Weights of a small class-conditioned image flow-matching model: trained on drawings of small networks of dots and links.
Rows from block 3 of a small class-conditioned image flow-matching model, named by matrix and row number. Rows with one number within an expert belong to one neuron, the router's apart. Each number is 500 + 40 x the weight over its row's rms, rounded and kept within 0 to 999. All counts start at 0. Numbers have three digits each.
Before each expert's rows are labels from the 100 images, of 14848 (inputs lightly noised), where the router gives the expert most weight on average: "peak on" is the class under the peak; "strongest on" is what is common among them. Only what is clearly more common there than usual is listed. The data: drawings of small networks of dots and links.
# router: router (model.blocks.3.mlp.router.weight, 16x256, trained with AdamW), inputs 128-191
# up: expert up (model.blocks.3.mlp.up, 16x128x256), inputs 128-191
# down: expert down (model.blocks.3.mlp.down, 16x256x128, transposed), outputs 128-191

# expert 15
peak on: dot
strongest on: nine dots
router.15:511481593448480550489515486495453501504504425516535566483541531427573546491492497524516502574478551497465503449518465519478425514517477481505456515574555533512541507533414506530475501447481470
up.21:464516462619547532497539442527497527580507509501492408492495553484498486493440472468558502434477499518496432559428550494513502499528477531491406497531445478536560519479487512499406466520484511
down.21:505488535461551506477421514486548597467484495494515543515424539479508582481450482468519536528502533456526498514500484519540504415470449492555540484512517502476470502482511421485488435546457485
up.22:433563469530474501580440501520508449590532548487472495475531437514510485510514473460539507464492488521465508516461524507520499524493531493527503447454520556500457453569475532527486552521563543
down.22:472556451464603504545503492511474540534542550492445497574454445526503520547534463499397481453458513467475503585513494483529502520493528538487513494459449536467487492548442533534506390523444482
up.23:504514492467513504523570453536529543451479476478510507450464509475483512539455474476514471469491447540519516458495492533441461527529461534507498529501475437528489539604520551499513445558577492
down.23:467537485495456434495498556539458487441501501529549496553451515533491430450477488514506472445530504393498489560520480512484543507454581479504499500497514499510498555600510526499508541505497529
up.24:510500435505484502494532479499527557475495450510529512570582469499503532517449487534475521472505436401528544535482518496557545467506539496512468505568477532422533534444472590535531490448455512
down.24:476550480406423505504536484499415516528528531527487432508516494469455502555475523489530499528512473409500518511474398467530479514466504498471510504455525523598547517555435491517428515427541441
up.25:472579518510540524401504462518527487472540540499535553450514552517522466538502481466472461517537498461521487509501471546524475437481509477452514560462480491415525432516474432523541424515532489
down.25:456549499506530396473499610542502467507506523442505471534534529524477349473511490475552482512551499536482500489544488432561483437524472493480488466474548494522520404416523488450530518520525496
up.26:501558524491520496511445497537471504492538578484545483487448566543580559519536518493532586552500524505464521469517514488512516487460507490486523500514447556518560562513504435481521461582458491
down.26:479517485482420517455486534492516521478487510465480528424513488471434521526517516491557484467514484409449507520508519495548471513511508509519490498472503506538565474542526543537471507509499499
up.27:497484516509520562526579420546497535527479430497562400507552606526538470551523526498473510489421514513489495515506549546528485459469515446439518527504581560415491443470508495527510488468470505
down.27:478519504477499471500399499546571499482499535487437490543530500542482506459498525483485501585399485505439434532507524516529546526545475501490499457523449472524406555465515528443514420489458542
up.28:503544542504515501512446440437557531533531491451500512440492526531547537506503537542539539464492538501499512541589472503452427554471453584539490512492576469580510591498462469510569516496522505
down.28:490436528538405515557524505495585497461472528534514413564497493563480582495503560466519516536499534497560524470451498464489586507529490378508461441461502481505536549570493544530536515500509527

# expert 2
peak on: link
strongest on: complete; nine dots; white dots
router.2:504465521465517463483579549489518482511529464560542465515508548410522447467511553455487532450535521551493500503560496510481494480575487541482503455562496518515470482462507474468438539534516442
up.9:583583525439503575569469507515519475515528453481536539461472521519496428457509517491530593445493463508488487467508469525511561436534452500459478526379541520455518489487533507525488479460522504
down.9:461504494536490454508475405498540514552514511437500532520463514490467369513502601501505484480472468449492496543488472520491456483500402477465490561411472533505500465495483505509531565423498542
up.10:518482492478541489471517497531484514469385518490531457515467532532477492472517501501529424465551544483525443501476533493465497443515556532517541582495472553488496519516536474436503447517553527
down.10:481483483528508487472475464543466483531506503526420545505489548492466532507521444541461500555560547491531576507490524538539515504487517469542514493504544574524548439555580449506521488534548525
up.11:467524497499498498538440451565462557508514641489556525494459493562530666485520570511464491523537519476528462456468490576501464542529474485488520436437517507579492498476481464536504467515501529
down.11:519473457514453476505504527609491422552535366501512491530463564455576542523510539467518467480531560505521506519399440542488502559496517499568433558419553547449464553494509524492521531458485413
up.12:511529510541543475446478517580466602402597510506451475483494472527520446434496548494527474438507558461536527519480524576518470457573505475475547479519567553503446447532550470471523521477488484
down.12:570469524514491438451497588524571459508436524467453474524422525475481513519499483531515511460539476545539498471481533414487523446509513455427476484521551435460508506505531471510497543453474503
up.13:508496488532480501458468533530533541509469503489571525530582473480499554476501453569408497509480532547491555407531503545505466485479503447552471494419514498532501508575526434480502542483502507
down.13:530457488598509492398508518539591570476480511569494483496474515511562495529481474496467545474488493544504471517600523514493482496502551555512526476498486453513526594487463497497525532498509436
up.14:430517491360510544515493480549492506511459541566464420453512491509498486520535552535540494500550542462499528484505515558486484539579464517493517484505486455543594521523590373541552448508468481
down.14:539539482500455470417545592522509567525523576563551515486495488454541572448506440427545506503497479494563553456519525501442519510501446525516517525523487460522576539477565493491514498484483531
up.15:518471472422557553516425506516496448496527498510526433482510492454460463529474467467403486480542505474455462546489543493480466496465573528538510547490477509588553494533486470457520482467444428
down.15:543484494504532477574493534555496488454445534597462577492485469554446578500429474474477515543506491515531509475516524513438461527503475518463512462474534494413556512482465506527507524449477511
up.16:538498463542521474496517512560435548500518464468491574489452507460503510424505528558444455496469508574500451474479463412480536533446494516508481575487495476464544467493537479468463542530536494
down.16:483456520487510510428449453501448410499491494546498429537480522519539461538491508490484541509531516504481571514482520460512469517531548540467524441452467519536502537562517515487447470542528479

# expert 13
peak on: dot
strongest on: nine dots; complete; green dots
router.13:445501391465528527512458476499574479475493560522488511493403514458416505487533508449517488437542446538542529476500495535542525472501437562540547492474508483543529494532514500473517547517498445
up.9:538517534426528512479453497529505431483437586439464547446497489488509508488578534487506498512528508496448497526429520509506516507555490494461505527542471480462445599552538503489543570497473470
down.9:464479526539594440463510578513489544539552519629526482472490458503538483493597540547586458538507557454429510518549514576577498500393503500451438469532452476484480550493462534515516482495451544
up.10:506501523538411496471547518516490486516532458518518548497538448573484485491514435471442509528498501545475476466497483501480535526561540527506466469509514468510565469426428480486522475560525503
down.10:544458504458477481478452515521487542536419508481496395510516453426497500550509534464552507523554541452525546494507515491459494498467425491484507503531478457457521505493416527439480519446512435
up.11:443541497471582529448553525527535528510492478457554514521505458478538540523530519539446464551483545484554484554523497529547512416573496514510527546470507531574437572482512510474531542482527518
down.11:598479494492544514473440546512495560524459461446503457480553485542513471452524539531485523576468530497539557519521528478548449464410469450465460493456523529453474510453499505506466526505479536
up.12:524484521538433472498572467437442471547488526469480440469496566496472516540505491490447562510474452517544476552493543518528466519479485460485486499533538537546492528473504544569446499459469484
down.12:528480478479495493515449440461570490505481503543511491536536496520525506467467526535486479460532494473520480540546486482558472545562480509493552536495471519524519523444457508491377455490444529
up.13:514559474518526535403441484537527460481528416462549586483469561559515517546544468508472503544563616511468479544482530471530426456430486444456548483505505557545534463553502464513532532487515452
down.13:541515499510546473490509506583543521532483498458432425472447559477583465493563507467512493514511562478489501466558525521506518441503504496488433452510558519524566435535494526478543562487504496
up.14:469388525504487546519472489528559571480463479433526517544550614520568436590487496466474513559468477572497505532501516511498519471554547424491488455515443476486471531514505512599551490505530543
down.14:574540443483523508530501502490587516527557517510502487507534495476552477502516510542571446571512521425567520530505528549520504506476460545472493604481520448520505518510442556369457522475482459
up.15:451500479480525476496471434488509500534461487507499446549423520469507525458437499505486521483485428525463450540517491524546447503424510491446496551569503450586483546525500515507529547535512482
down.15:537547449466474523486474562430539484484549472530471531473509470550497521521499570514420480520397488473466472530522503501537457513533514547458581457560468447473563449578485500475511455553524497
up.16:515545564500466511490504477486464486499495524454529539486511502570519496472546462523411476534487527448512524484438468477520482502555454457504502468437424495577446477484469534503428486456499447
down.16:487534552404501482513536485548476515498545436519495513466472492452457528499531492620493471493440494540490449547450429525479531519484501532513477468518536537467464461528473511476452454506437539

# expert 3
peak on: link
strongest on: complete; nine dots
router.3:533517572484571525472511486557489503434497533577502468545580475581520433482480495528447504498457454499528477518434519507545518571485500435497470467478550542525448499466542545537475555475517444
up.21:530527467497537534478521461479456573455413452494557480492528441385525498415519501532469495485467466452466505467518532539507493472503467544490508466483513510458504504544476562520471489488524496
down.21:467482524488546513486504476525500404442496492442502478541581489466550543468549402505511464568560447534510533569510454477426479574589478509484524538467494504545518446554465462469519510465529429
up.22:521519485489449533544513509541500434455487477464450526434515482536480599520506488518515461539475557463522433485470494490552560410499490446506515524518431398482583469456474413507526490472502510
down.22:480527445503463429473499543517556476511504538452587533513526428485481496444557511443491562526509429564450569555448564557524499498460457474473501471477499449479508511461440517522509383492545469
up.23:527493436566436500561547449486512468548459527447473533541431548429478490513535429483528452432469546524466509493588472498506437486480515531531511507488476524532519462403514536544530489530500562
down.23:553591451496479456437528517508511487475479507464522532553444508544478522489541530477546500458537522557408523531524483485415559484503449431460479468481512516512468481404519493412520467485473486
up.24:579517462527474499471567446484477540480481545523471430526514479425482491487524534526466453529497490455532470518502455481449521448526507478493465505506492534509536456504492520436516516481435446
down.24:530467568592489440538482542526532471505556443528448475502464483458458466520511491459587547539508511423537557512499495562500444480548500451544518577527501450518535477419523526490441421412471533
up.25:550511491513465456564512513493483480585454514488453521494406502396551487457454568465482477504577471543389493446498481528451468502472515457471474466500533432510518527483466542395455510540529508
down.25:447515537527428472501445521494488439571606544499552452548507544510489523525495528525473515552559459497414557467517467493463500529549460510396562481508491500464537480479499532544497502469528489
up.26:478501520451481536510493484449461497451454534501509484396499520468485465539505478491462590519519487563569531412561436381526471508553516501438441496474476527495473522541493544470517529507447535
down.26:540481484436563486469517505489533434481531569428542472486466497496467476471491465491529528454498522455594461406457476472546524506468574530537556489530494503480501467522468516522476505579490511
up.27:524467542464482538507496530402507434565496495496472525519432530468476496478430558445403476501586469555463487431496552440546463427462558452549472470458541488510418459448464560424556591518509488
down.27:547488504520574563514556514461441437508421472464454476486496512473497508524486527461558464469554441534586511553496559512547508473481537453574492470491476497523386465498483453507541493502473516
up.28:538533488517495444482529510447466512477542535599489480530492501423511467442536528437426481514550455511477443525499526574470473498543491544422451560461510520557479529400521551432441525464480497
down.28:453507479535518479505452551458453452518546521476555519501513538497509527519483454481492477524477420512450564522529484517501543526445490479392596497463526538515508451411495513504439499444515528

# expert 4
peak on: dot
strongest on: nine dots
router.4:438470527477435538440499510478432539505463609444525541527523531529497563506547512533456459577506477483555541472505473586471507539523532477506489496454577559532563486544517520464454522534500506
up.21:435497516580474511572514499438501509518473499526489507487497544479552524440538517547534604526449472567484546537511463550479458438436533448520528415544468525493497479517497496497542468530517493
down.21:514444510534480508486488489491481469474460477488487512474492424487485515531545463501482497463496502482470509494493493533439499402538523499470507474348551467478509515560481474513509552427526533
up.22:533521456480512489452514506557458468508534453552574471474541496477516503483409520447544461466533499478460446493516477417488531603490429503538485461503498502503469534531512586516469483518471529
down.22:474489515568466499519538482556561563464547441553445513531507575484513567513409508429489479517485550536477473552561394481513458587576477470514445522527480477499470533452485572435461500497490494
up.23:502510490542556473415466470551502441504479569552494443523502524536528476525537476449473520503563523491489483424466531484517533495530532504484502488531519548528546506466526449494479535414516521
down.23:491449458396561554451531495502471552440457502429463399504468464436481462474509574455548496524581470510514570491460476465523497549506483457493523471517470553436501492504559495590428503513468525
up.24:525496459487500485475447562435438511465468529542501501481523472480511443501488532492447549449547527526498475499531508420491500502526542465472519425591480507445456543512498487545495459518421471
down.24:491514503437436519498572528460480513528526525562533498487472471582562528465535470430535525518461544515512572418528508470508511480486449512503498521532473432514492490554494558432533512467469525
up.25:474421520503512463452534571469479589482421529528469453488368481507474483484503467509491542560483501461489500541519510510496487432507552482517467479504491485502541497483536556590455515483506538
down.25:527502560510533489490419458490436478483469565474554547508520450459455435527529563515430436463465565429540558404462629506508456445516514477538549523508525561511540467472531426519522548467537505
up.26:459449501457494468555526480467415470527452446516438596478480522450444484462471532545493491642491487520544527524495493448471572459489476466441483488477458548454555478446452528561501476567453591
down.26:526516483492471576512513448442485515420474489547519454499478486579494493498527457508437546581535456529567478464487489426459512549489495472458471531548547492506557544470478538433502600560490425
up.27:569499460554514438511487418487425572484461520510443445531516496460452476487495569489435577509501477520483507508465482536487508486547452509496439505532452508479566476456460496515474504450462459
down.27:510573472479479521462476583478511523529538433584421526489428461490534508437545545441532501481525459471505538460521524487521451493537531477575534509509558472534554520534467461497506473504511562
up.28:472505647471592516535510530525528530452552528554551483450544497472508449511495551423501468475443491434478495486520490539478486564515462488473508412547549445624520459422514587444519501554527442
down.28:568506554481542498539493471520513455527539542468480616506552457510471505515547472413420527475504508511473498566503483539507436513419509491487455479538458541498478403574476496448534412629497483